A small image classifier, trained from scratch: muon at rate 0.0042.
Rows from block 4 of a small image classifier, named by matrix and row number. Rows with one number belong to one neuron. Each number is 500 + 50 x the weight over its row's rms, rounded and kept within 0 to 999. All counts start at 0. Numbers have three digits each. After the name is the row's rms in percent of the matrix's.
After each neuron's rows are labels from the 100 images, of 14976, where the neuron reaches its highest value: "responds to" is what is common among them. Only what is clearly more common there than usual is listed. The data: procedural textures in two colours, tilted and lit. In brackets: how many of the 100, against the usual share in percent.
# fc1: MLP up (model.blocks.4.mlp.fc1.weight, 288x96), inputs 48-95
# fc2: MLP down (model.blocks.4.mlp.fc2.weight, 96x288, transposed), outputs 48-95

fc1.183 064:517455523474467552409495574408573495474514550561531511482508400476475497516499481498537523565492588463461554545513465542426520531497411379472442
fc2.183 064:566494483502540490439468567479633409477453546493564529506473507521619423471445548420458443527501511506514501592604534482473348471486566531484521
responds to: red (46 vs 16.3); ground colour: red (29 vs 8.3)

fc1.30 146:508421526454455548613514532546501536614497484545458476503530566479560521522561523461460446508529452547602424500518487476497527499501546528496469
fc2.30 105:530328495369532474478570431527472538572452495548593567576490466484526483498524438528431552508531454567516505490622455549418533470430527506466504
responds to: orange (38 vs 17.1); ground colour: orange (38 vs 8.3); yellow (37 vs 16.9); ground colour: yellow (37 vs 8.4)

fc1.275 072:406503501473489482517519518471497486459503434519587509384467514506468577496565447526484509465509528431405551555468420557511490455467472596500421
fc2.275 077:481506490581465612505433549357462473545450490487476467512453430515541521558479553550407436499494521463503517484460563463487501532470539536544600
responds to: purple (38 vs 16.6); green (37 vs 16.8); pattern colour: purple (35 vs 8.1); ground colour: green (34 vs 8.1)

fc1.168 094:348527540484512446593550532439584432485502535445517539505477615492527497454485458465493525501487560436489549468517634420533543464502477462566522
fc2.168 105:537500619584452556361577477509529470490471501521486451451516475448503575550511492542573518533496420539411452600468566520507488493512556448514433
responds to: black (66 vs 17.2); pattern colour: black (36 vs 8.5); ground colour: black (30 vs 8.8)

fc1.142 126:511484520496437461489503506516403582529480515391450437437480460523445515421555526555485469407504501478539471580495437493449485495419523470499442
fc2.142 135:569446493452491419497573457614396609484548490395459525539510498529484480458531569546388440498587450476505478565442444534482483560545438505498497
responds to: coarse scale (63 vs 30.1); orange (46 vs 17.1); blue (44 vs 16.5); black (39 vs 17.2)

fc1.41 133:503590456473570406477601545444471527433431513558560577544498443560460478461441433538569481468539513408426531521466542558505493483460516475463535
fc2.41 106:486439463483427496443409515529510455531469567498515440502529497554455467480492526425501503416497413595494515384638608429503541528481507497534551
responds to: blue (40 vs 16.5); pattern colour: blue (39 vs 8.2); ground colour: orange (35 vs 8.3); pattern colour: teal (34 vs 8)

fc1.45 025:433493573549503483566507481491562526536522531494587564524537503454499477463467473575485525524498478603603543500548557577496519600544536458482484
fc2.45 032:489546468510625453471490552528483520483499506500525513479545468460428454459477574459450554600607506478555453492438484511465520355546481532545488
responds to: red (62 vs 16.3); ground colour: red (34 vs 8.3); pattern colour: red (28 vs 8)

fc1.239 127:482487472524544502549503537480533451509692529399467520544497492369519441508485512530450474520517488492512428504440563500487487527495432398552463
fc2.239 121:431545540549381478503550513505464484510491493560469319595480490494456522489524508466434474466554505613485518497514475450461551651493566550499531
responds to: black (74 vs 17.2); pattern colour: black (54 vs 8.5); white (37 vs 16.8); ground colour: white (26 vs 8.3)

fc1.193 076:504487511453479482463591375470525503491450505516484481499512486507552502498488520470403507356503467604498479520636520492490521529537491536540594
fc2.193 061:525558546472435496506533448478516559481510513501528475482595455499526423470560541518529510456464571532494464500525425506442513470419468504560406
responds to: purple (46 vs 16.6); pattern colour: purple (46 vs 8.1); pink (35 vs 16.4); ground colour: pink (35 vs 8.3)

fc1.133 113:482518431528449620515530481491559599506529560601463522494471447500445467551410509419511498562484577518514462449335577443502519577453478489449453
fc2.133 108:449492497515415379477533536482512413561570556435539477509430477541481510434522524486526540522552590541535487595506468481499525495504559557559439
responds to: coarse scale (63 vs 30.1); yellow (47 vs 16.9); purple (44 vs 16.6); pattern colour: purple (40 vs 8.1)

fc1.191 064:432483510465472504493452436513518535446438539570479498431508463476551430456479507493609664452526545556482524556580481554445501515514435552460552
fc2.191 053:605430489502511576480426522447496583524441574495582562495530550456545494479432508538536439576522497596482518457527426432474495508496519416522394
responds to: black (57 vs 17.2); pattern colour: black (33 vs 8.5)

fc1.226 123:539502511499576536482558513518485635505505591525548539577451491447549526492456479507507541512560515561538475512584427601534542508577501542553480
fc2.226 135:459460503529566469470502398511469603526541490536555531629510525464565458482478463530462535507451441489469456521521388535579574430457574566581450
responds to: blue (78 vs 16.5); yellow (48 vs 16.9); pattern colour: blue (39 vs 8.2); ground colour: blue (39 vs 8.3)

fc1.111 099:628449528551545520494497453491474486487398431569468487470550530574474456506488493472509504421480578459492608561513440484470477538589563564497539
fc2.111 095:530517470509476451530469502401515591501571453445511404492521497539509490481597539505482460556565508567472453485522555463462529558531460521467619
responds to: black (58 vs 17.2); pattern colour: black (47 vs 8.5); white (45 vs 16.8); ground colour: white (32 vs 8.3)

fc1.177 125:386467503423519508502465462563472516553441423443535488446519429533516469562449656400517641565507501531481449481488538443556571565476418468508455
fc2.177 123:541398481490566548568438486503519515578522489464532564446444549469350475530452490487456560543518530523579437434544579517558450455532512529551504
responds to: blue (58 vs 16.5); pattern colour: blue (56 vs 8.2); orange (44 vs 17.1); ground colour: orange (44 vs 8.3)

fc1.158 072:481463419573482595542441485606512465486475486519501465474456428578521426490523457576505470502476475464485533523529538563511405529497489561526443
fc2.158 061:488513536463555474434510406501469452530438533489442540411568524487534456561490472462472400550450561545459445528494516520574446493591537455490552
responds to: red (43 vs 16.3); ground colour: red (43 vs 8.3); black (39 vs 17.2); ground colour: black (38 vs 8.8)

fc1.14 098:434502490555466514463643442514512509526459447485586370394463461484458460585483419486436421471500537584505574482447372508538488599471472446510458
fc2.14 098:526502480420565545493459457481460457527512503516438457457430566519397527574448530453536483605473512540488533645472477612527508461422490505549449
responds to: green (61 vs 16.8); ground colour: green (58 vs 8.1); purple (38 vs 16.6); pattern colour: purple (35 vs 8.1)

fc1.221 086:503494492466505465470453465468483510539465434516437507516539519663446465456413547511557434506616422401477430597427536460492493476449525565455519
fc2.221 105:508472512507489544533506504426497536439589574527549466534469446444554531446497534518510468630440573502478582459450459546458457503460495507501568
responds to: red (69 vs 16.3); teal (42 vs 16.2); ground colour: red (40 vs 8.3); pattern colour: red (29 vs 8)

fc1.262 086:465474563484610485402467521503542543537618415440594584516500471526394483494520531565491511473408558520533606510482467453503502508523540549564449
fc2.262 088:530473543588552487490459457478514474468497412506566505441538545493514523481477539549540512456392444415525561496541565511492512538511456520439483
responds to: teal (57 vs 16.2); red (45 vs 16.3); pattern colour: teal (41 vs 8); ground colour: red (26 vs 8.3)

fc1.29 084:497486426511456475487493402530524508477554492492532470516409529524472517460555424491514423403460499497414567538412440547450403428550547507511547
fc2.29 088:510565559485573473581445481466553518533500535464406503544469496481516518472451566404482507428522500415517572426627591555435591508527453465566427
responds to: white (57 vs 16.8); black (55 vs 17.2); pattern colour: white (37 vs 8.5); ground colour: black (36 vs 8.8)

fc1.200 125:433557491558478618550493501494541491462455552408621481501444561476630493557637467488558538478535528521574492490503512513456511578546361513488551
fc2.200 128:395494466512542463551538593460318536524487520490468525486484456519458571433563518534477564424421452588420526539491467506455439585420472458500503
responds to: red (67 vs 16.3); teal (58 vs 16.2); ground colour: red (58 vs 8.3); pattern colour: teal (47 vs 8)

fc1.69 102:462538493501514689520427481499531549528524532402513519555516394473511448552573554494583494477495529502510527490292450487485520469515538567459547
fc2.69 103:561458455554605466577532482594470497480504512500567490543491486460478434435554505531467420482531551511473391500545547483587452480535517453543450
responds to: black (67 vs 17.2); ground colour: black (50 vs 8.8); pattern colour: pink (27 vs 8)

fc1.147 088:515477542584579510431529475649527443473542521528534554542541471485536458506515473460550427460539496476623487464495462549568508535494583480520569
fc2.147 082:506529517507576494442534461477606535502453489560516574483501512566461462577513467441474492504389529509417446513397471543501530492454510474436503
responds to: white (72 vs 16.8); pattern colour: white (51 vs 8.5); red (43 vs 16.3); ground colour: red (29 vs 8.3)

fc1.76 142:603543485482617492553514493572494490491398434430483611461538515417524532508528504414479517512470438549504428465524442388467455499490551499547464
fc2.76 142:512463568486538523570545527502529526459415527518526634441533562457517593590478453519420520476413510550525479540588436401482482404505514480455506
responds to: black (64 vs 17.2); ground colour: black (64 vs 8.8); pattern colour: white (34 vs 8.5)

fc1.98 125:609505508536459570463528570489444440407470553498569572478544511483539544525552573498463477556587484406607493544463533449590490544474530435505477
fc2.98 102:559512395602467478422455568549536497439583487442570538521498461520551485489523379545543599573531565585450424493396433455529463516414435489485440
responds to: blue (45 vs 16.5); ground colour: blue (45 vs 8.3); orange (42 vs 17.1); pattern colour: orange (42 vs 8.8)

fc1.243 143:473515473476458498513563494436482475502635643429442513492516525409584434598504501417427592501485459515473435505540543509483436484520533511556494
fc2.243 142:499506561529585509438551452526475508587466505419519463485549484542524513484419563625540441537526471487530588521385478533472602513486495468496502
responds to: coarse scale (74 vs 30.1); green (52 vs 16.8); pink (48 vs 16.4); pattern colour: green (40 vs 8.7)

fc1.22 034:458480453513549389482566463461422558472506468479479524482525493406482558559566481452555545394467450575536539500473521445579505522495665503459454
fc2.22 035:486522483511478540457521494567465601459541525484430523491457454534512597571474499461458550531470560589465511386562338477612543485519519420532510
responds to: black (60 vs 17.2); yellow (39 vs 16.9); ground colour: black (39 vs 8.8); pattern colour: yellow (28 vs 8.5)

fc1.49 118:520474545502486489451564512524521541535509497525451543523489436494539506519504426477455524430448584452446506439495501571480526505562547496505473
fc2.49 120:537450514444488469487510449545527488427467466462453539439433443474508538398508491539464557409504571534513479558496591577536416515506528399576487
responds to: red (42 vs 16.3); pattern colour: red (42 vs 8); green (37 vs 16.8); ground colour: green (37 vs 8.1)

fc1.259 092:473490456521404465492394494515491473545510474547442561504507407613485405484491496512517501525503488502529611435517532411472510502494643495376471
fc2.259 102:587381494477442527585464530510463411462471607413472457502496478537413410533523472529529510440442452458415560429563455473472540590497537453515465
responds to: blue (76 vs 16.5); brown (52 vs 16.8); pattern colour: blue (47 vs 8.2); ground colour: blue (29 vs 8.3)

fc1.72 088:497531470543463484430543422509559531552461516487543456504451469458445437484515398439432485444472444505466459446478526566463527468451503637410433
fc2.72 073:445450464522497487495545520429536468403536573573445531523458368530539445500546470512516540553529510492524413502483484549428490608448582474423494
responds to: green (37 vs 16.8); ground colour: green (37 vs 8.1); pattern colour: orange (30 vs 8.8); pattern colour: pink (25 vs 8)

fc1.189 102:355439503507571580514583462474544575447446530451504467506535574539529558543560466561458501516506455526437501584455466497490384517511631501475563
fc2.189 125:511578534441509570535486538512561456537401546494514517559477498596563457478491457443546465477489540461525489470400587447507520475420464503573578
responds to: pink (45 vs 16.4); black (43 vs 17.2); ground colour: pink (39 vs 8.3); pattern colour: black (37 vs 8.5)

fc1.279 092:544465565430501488539435503447530438495490478554457564506435576496518588469503538549531531424485446553568505459572593565430535477526569612572539
fc2.279 096:552543460510533484511437519389509443530623478484519576517443467574453463571554472549481468477493416533495502489536408523453465417543480525566551
responds to: purple (53 vs 16.6); pattern colour: purple (53 vs 8.1); yellow (42 vs 16.9); ground colour: yellow (42 vs 8.4)

fc1.68 111:630504467486497600470507467520479500479504561501337465566487471507498459489461498502495421431533537489452476524502520463520441444481402483564578
fc2.68 120:391481512574495420407579567562542503522460492414579505420433518486480472466552462445487486599424525470478469497547501513510544509550556418561466
responds to: red (80 vs 16.3); ground colour: red (45 vs 8.3); pattern colour: red (35 vs 8)

fc1.53 103:595480477509520543488486553505537514542539512524483510565480541501506625486525519561540441379483445446599461446584632396420489620528475503548481
fc2.53 118:437500413471486492507474392440548523502472570475529504416472496484454420516455538492508533540531480441549509486443445587563555488499605561476490
responds to: green (53 vs 16.8); ground colour: green (29 vs 8.1)

fc1.65 155:495402520425455520523560500497523515596490472598523516435466493444453499470488470459445514513501401556540503522526503482440460548513486520498531
fc2.65 140:458617483583522506423473527535511503292501501460499487494544520500517469491490480579541527506486540443447470493439520498558491515526513482567478
responds to: grey (58 vs 16.5); blue (45 vs 16.5); pattern colour: blue (45 vs 8.2); pattern colour: grey (30 vs 8.2)

fc1.264 133:527509478517483558584553483517478605509405469614436515546495417535503490413453482553510433455452569431451504416444502502413434517539511511539370
fc2.264 087:496531444470572524545512425473485431523539428451577473525515508521537540465438483407526481572382465429407491467605575540516437483519558528471508
responds to: red (54 vs 16.3); green (54 vs 16.8); ground colour: red (41 vs 8.3); pattern colour: green (36 vs 8.7)

fc1.131 060:489377522475405393532477493446454538450513489471500492524587491482464437477512553543442482502447570538483495506540567485403522501477492518440496
fc2.131 055:496497541504533505485528458520504509512543557544519526469432485478511489527562525493605391498449514493438488561469464467574651507531418450478420
responds to: red (92 vs 16.3); pink (73 vs 16.4); pattern colour: red (57 vs 8); ground colour: pink (45 vs 8.3)

fc1.188 093:495538548596488543403517511473484506457467497416489566541546466513533418599515508507514511585545505472424554476432462459481457526529413446452479
fc2.188 090:535498466524502489512539482388526461539585493449542572506429537513523520591558452491442444409554476541541511531520386464447464459502518636480514
responds to: purple (43 vs 16.6); pattern colour: purple (42 vs 8.1); yellow (37 vs 16.9); ground colour: yellow (36 vs 8.4)

fc1.274 142:420508476563522444407550479453467537460550486452493473474489501505428453499490558499503522459474563432393552463498478488543385490552525467452454
fc2.274 110:474417541515444521526521522465498577558508445474364512509471511532489531512471403495425560530525530503554487522438501496438594497478508508601560
responds to: purple (45 vs 16.6); pattern colour: purple (45 vs 8.1); ground colour: green (28 vs 8.1); ground colour: yellow (28 vs 8.4)

fc1.107 092:498466546537451506411487474519584518447501509510494450424578523550503555520524554512479494493534568549473482463488568426578519429532492414434528
fc2.107 072:381448453427584467518525431516504534498508518471501550429530509514528446468611476435534506492469580482574483570504487547549453390547521544451548
responds to: purple (45 vs 16.6); ground colour: purple (45 vs 8.5); pattern colour: orange (26 vs 8.8); ground colour: red (25 vs 8.3)

fc1.162 127:489510475497449573519557478505452519498547571364588540503481585504525560556583553510472552413508458610525530489512466453470528492491619405494477
fc2.162 120:509468475478480582443526413546524571462444454461473533473473575508631545469491431492426480510399415597530588455422488430446589576482474521558459
responds to: yellow (71 vs 16.9); pattern colour: yellow (48 vs 8.5); blue (46 vs 16.5); ground colour: blue (31 vs 8.3)

fc1.66 108:463521523485627574496550519508532486471477453485450521561512522562514530527489543537493443511481465507500433514526511413469491474499310533486479
fc2.66 114:498530505501500499482430557525481481443613570520453562460504412449522547458374472503545479441458483495552408438511500475547474484477545542439458
responds to: black (68 vs 17.2); ground colour: black (45 vs 8.8)

fc1.134 144:507483536569457516507532520538539508469421443557525385443557482480477530468409400501422471465550561496535500470416502496568548469521537556551551
fc2.134 143:483496521510389506470439522516485527525531490526670429458603555466497513434498459539473574559508516510526457451421519509558452550569531508451458
responds to: coarse scale (62 vs 30.1); green (54 vs 16.8); pattern colour: green (53 vs 8.7); ground colour: pink (29 vs 8.3)

fc1.163 135:513523435488505546513573460423521438497436416436489573514433496535548415502525488524504456506571596514425510514497544523387484459399494493587558
fc2.163 123:513470604533541508471421442517481557441537496550492413472563535447475552506554470524410558530468476535533481482521422457580573466537603507481499
responds to: green (56 vs 16.8); pattern colour: green (56 vs 8.7); ground colour: red (27 vs 8.3)

fc1.13 075:476544528488492536495493431576525459527584498624525516522441413570542449495456474455481443475584459556548456488506494570530564467481463472519483
fc2.13 059:570546537531431510536477452530465554524520571524479578606461545517485456472501533547478612522474441531501486540459596382390484463546492490511497
responds to: blue (44 vs 16.5); ground colour: blue (43 vs 8.3)

fc1.249 088:508453478591510519532429589537479507519519519381489458511464562524494499420510468528620463550483541455484534511454475515539529426569558515516477
fc2.249 065:540562550519490549482474487492454566471534533663468495617480446433584473459499482492444564494471585438478512435501511409472531492493520484463460
responds to: purple (58 vs 16.6); pattern colour: purple (58 vs 8.1); pink (47 vs 16.4); ground colour: pink (47 vs 8.3)

fc1.228 101:447488480415516524446450491516570516463673546505425534450487468464551496582510591501490467488536470409509509548435479501504479475482429407579533
fc2.228 111:507501491487514591492545471582494433498408498452502430593461403517428527483540487500526445491485467516503515520541491456517559431454467590448535
responds to: black (56 vs 17.2); pattern colour: black (51 vs 8.5); yellow (39 vs 16.9); ground colour: yellow (33 vs 8.4)

fc1.38 114:693514479466495423489426465499470543510660441513487516496505460480437554474464508519502487550469501416498512491482400529539524436583521529427480
fc2.38 125:422485447470489509515503520578439520497473494504522416502415464595535540463562516441491542460524448524447526547559466536488420549451496510520445
responds to: teal (45 vs 16.2); pattern colour: teal (41 vs 8); ground colour: brown (30 vs 8.2); ground colour: red (27 vs 8.3)

fc1.175 075:462516510503559497560587537569582531534453509425477467508448515445533503481500509471498450480471523485544472481524613505624554581593551507529494
fc2.175 089:512509559514520564539450464500516623521569571514462482506493443419432432448577506509454537455610510592496447556561534498506503476430404476452502
responds to: black (50 vs 17.2); pattern colour: black (32 vs 8.5)

fc1.266 064:453514516472475437568469438572505490474489594386583482505505438485577498491573523484453513513448452521463544467471551541599519478430627514471488
fc2.266 056:480457526535517427558464507467539585397498434465431440418481540616513529544507427563486486463501460577473558504566559450497563489533447568406465
responds to: yellow (54 vs 16.9); pattern colour: yellow (46 vs 8.5); ground colour: brown (27 vs 8.2); ground colour: black (27 vs 8.8)

fc1.203 098:498532457446541491496465589519447586507497483498524507618502559364540577444494501493465510463539486506538453593444469578538503568531409502475547
fc2.203 102:455447575557498541496499434492481516562493506519519550500487491402487530528540503542512618519457442496526503504485417611526515546502508495561431
responds to: blue (72 vs 16.5); pattern colour: blue (54 vs 8.2); orange (48 vs 17.1); ground colour: orange (36 vs 8.3)

fc1.119 134:517491553514535567565466479548462482480385478425579513456431432316438478532533453516468520530457494501448416480582508431479469456540630424468460
fc2.119 130:488522604428549452478538453491503541504467489572474468401360497535550532499462507513485431422457544452459485464539502556475499534543525489391565
responds to: black (82 vs 17.2); ground colour: black (74 vs 8.8); white (39 vs 16.8); pattern colour: white (35 vs 8.5)

fc1.140 012:544442462476508556451499507494548520517497424472436502508515553453497529539570566536527469436529506505507362575492469538518473508467439489522464
fc2.140 015:472536484532467470504526526528462439537595494490464530576543526432552490503477436539503570423426494493482567502506492586448531499514464507557610
responds to: green (38 vs 16.8); pink (36 vs 16.4); pattern colour: pink (33 vs 8); ground colour: green (32 vs 8.1)

fc1.141 089:483463506487436550430498454491555453520537484540430534439510511374483507463522476544539474542534520509458503668561449534481395473460507499522562
fc2.141 089:534581518438466517511529450537505510536530480476464464619462553514483519577517573516451545444544500486511474479588482437437598455491574572555480
responds to: black (60 vs 17.2); pattern colour: black (57 vs 8.5)

fc1.232 105:480402596486479503485492497487482501482454445604519424474581505442511522465516464558515514526460484490516501440517492503598422415467515443470470
fc2.232 105:500549457481559514520477458458519483523547463459470548505414429508544482498470484505539464527485511486490487569501500526406574500516556529502479
responds to: grey (45 vs 16.5); green (40 vs 16.8); pattern colour: green (40 vs 8.7); ground colour: grey (30 vs 8.4)

fc1.146 055:459444503488534514532479526538563497523477486526505439464483513515451520559437439453387544509476518464438441492569415525431455537534459493602533
fc2.146 052:463484471499492451475494512573428381543594528399524500473491490494475464455502416457431528574507421544536463483497521518502514516580554601443414
responds to: yellow (54 vs 16.9); purple (42 vs 16.6); ground colour: yellow (29 vs 8.4); pattern colour: yellow (25 vs 8.5)

fc1.121 066:512442440486461574453545460435572457485492498505567458453567553482623442512515451541595566458585425468501488486518461532569494581467535531448477
fc2.121 069:467465472540499530538461496481591636459442493548513486381629525522522477510441481479429557540496554492483416503497533542424439602464498550456418
responds to: yellow (42 vs 16.9); pattern colour: yellow (41 vs 8.5); ground colour: blue (33 vs 8.3); ground colour: purple (29 vs 8.5)

fc1.273 101:507498479501509409543480464482542493490527512464467550547391455499659427561509432501586489480522463457542551468470427503492579473442460561510552
fc2.273 084:417529484455489501547625491578456510468536449518513517518507496514479519535530422523435621462510548576513449491490477458480487502490526625559522
responds to: white (48 vs 16.8); pattern colour: white (48 vs 8.5); teal (42 vs 16.2); pattern colour: teal (42 vs 8)

fc1.263 103:621516540522483470471505520500441620544523403483528498513502473533396612525498489493486490503501556452510582477421419515436492460503363521564506
fc2.263 105:498449420437525531532395512410416622503501517535424422467522499449497548502564556524445497490511474552481546588498513527518456624516396553532399
responds to: green (49 vs 16.8); teal (45 vs 16.2); red (41 vs 16.3); pattern colour: green (38 vs 8.7)

fc1.20 097:589473492491555552495515498535467607533541452515520566398459436479405560440511469571499445513549464435516505543558477369482480501478498480464483
fc2.20 120:546474524516574507470463389436390622529513489385503476472492478495519476528477565571453489515572421422569541469407496450458497564540444508433397
responds to: black (76 vs 17.2); coarse scale (62 vs 30.1); pattern colour: black (51 vs 8.5); ground colour: black (25 vs 8.8)

fc1.92 103:530465485470457554551589518509512531537527424633462466494574482532481526460484519583507446519423504474523461456487437544452512595554493483533397
fc2.92 095:531466447486485463550548603466389609538508508515507514537526423447489568524411509609498469506525474547534464515526411472508462603538424507446405
responds to: coarse scale (62 vs 30.1); red (44 vs 16.3); green (42 vs 16.8); ground colour: red (42 vs 8.3)

fc1.238 093:500491423545520514580552530509449477577532450410489619523457521490461476482497487493518480538475459418567521505587449494466518463473546574520514
fc2.238 069:497539510442551472521579546470547572462513476458421464439495531508601450484579522385431499521486598515524456559513543585449412460554501512420497
responds to: purple (45 vs 16.6); ground colour: purple (45 vs 8.5); orange (43 vs 17.1); pattern colour: orange (43 vs 8.8)

fc1.57 086:440427519528506553581488539501549497484449472531446528465501494523500512527551540465591521522445508425442482482443434520489371399560550540461523
fc2.57 078:558472486576484574506552551463537507505610458548593473566443447394395452496477537400461503475523585487513410527536595448608515499428508480486515
responds to: teal (39 vs 16.2); blue (39 vs 16.5); ground colour: teal (36 vs 8.2); pattern colour: blue (36 vs 8.2)

fc1.209 133:484481613472488446489555533488478536515384535476517424462566533575478549487445540454484511505581481542442545469491509546589346489420552509559455
fc2.209 118:451498478585377482439496503584428524548385522592481521476593500528409524437560477514428590545528543535557550459533475516532500435502386511521497
responds to: teal (43 vs 16.2); green (43 vs 16.8); pattern colour: teal (43 vs 8); pattern colour: green (43 vs 8.7)

fc1.70 109:527503526513498522464373538638405491499565497444604433509566502466509560483500512511537475501425457510563419463468544386558549518538508536527437
fc2.70 104:523488550610552578460486460482435466503448507441635517491511510435473486577540472545415482493466536493493472498485563486510545489414479561474517
responds to: green (61 vs 16.8); pattern colour: green (61 vs 8.7); purple (39 vs 16.6); ground colour: purple (39 vs 8.5)

fc1.120 132:472492486487479532479498425457580503480590470474379526499512445543563501585453533431526453505544471509436467480306600452411458541508533541490559
fc2.120 126:530425534518487500493521594561423520510510496437544499518596551496545417442506495484506384527515470504539456503573384461535539496569426468495435
responds to: coarse scale (65 vs 30.1); red (59 vs 16.3); pattern colour: red (44 vs 8)

fc1.267 119:420502484414512504486548480473432502471302404459473500473488477542429494522503544583493526445529489546500456535463428430387491515437543485593482
fc2.267 141:586579485530479455542511513429520553509468531561458535522547522446529579448444455517531535460453430439503622521509533423526505545528457426531524
responds to: black (58 vs 17.2); ground colour: black (52 vs 8.8)

fc1.149 070:531442606497450521575533495479472554516475508583451468553475496605483587425383483591499464416495545443485504535511421554411510478461538556548502
fc2.149 075:602456499552406450502543571471509626560538498517441501509417568518451499454518413492509565502524439575465436481528390578448437459510473500562389
responds to: coarse scale (64 vs 30.1); ground colour: orange (35 vs 8.3); pattern colour: blue (32 vs 8.2); ground colour: red (28 vs 8.3)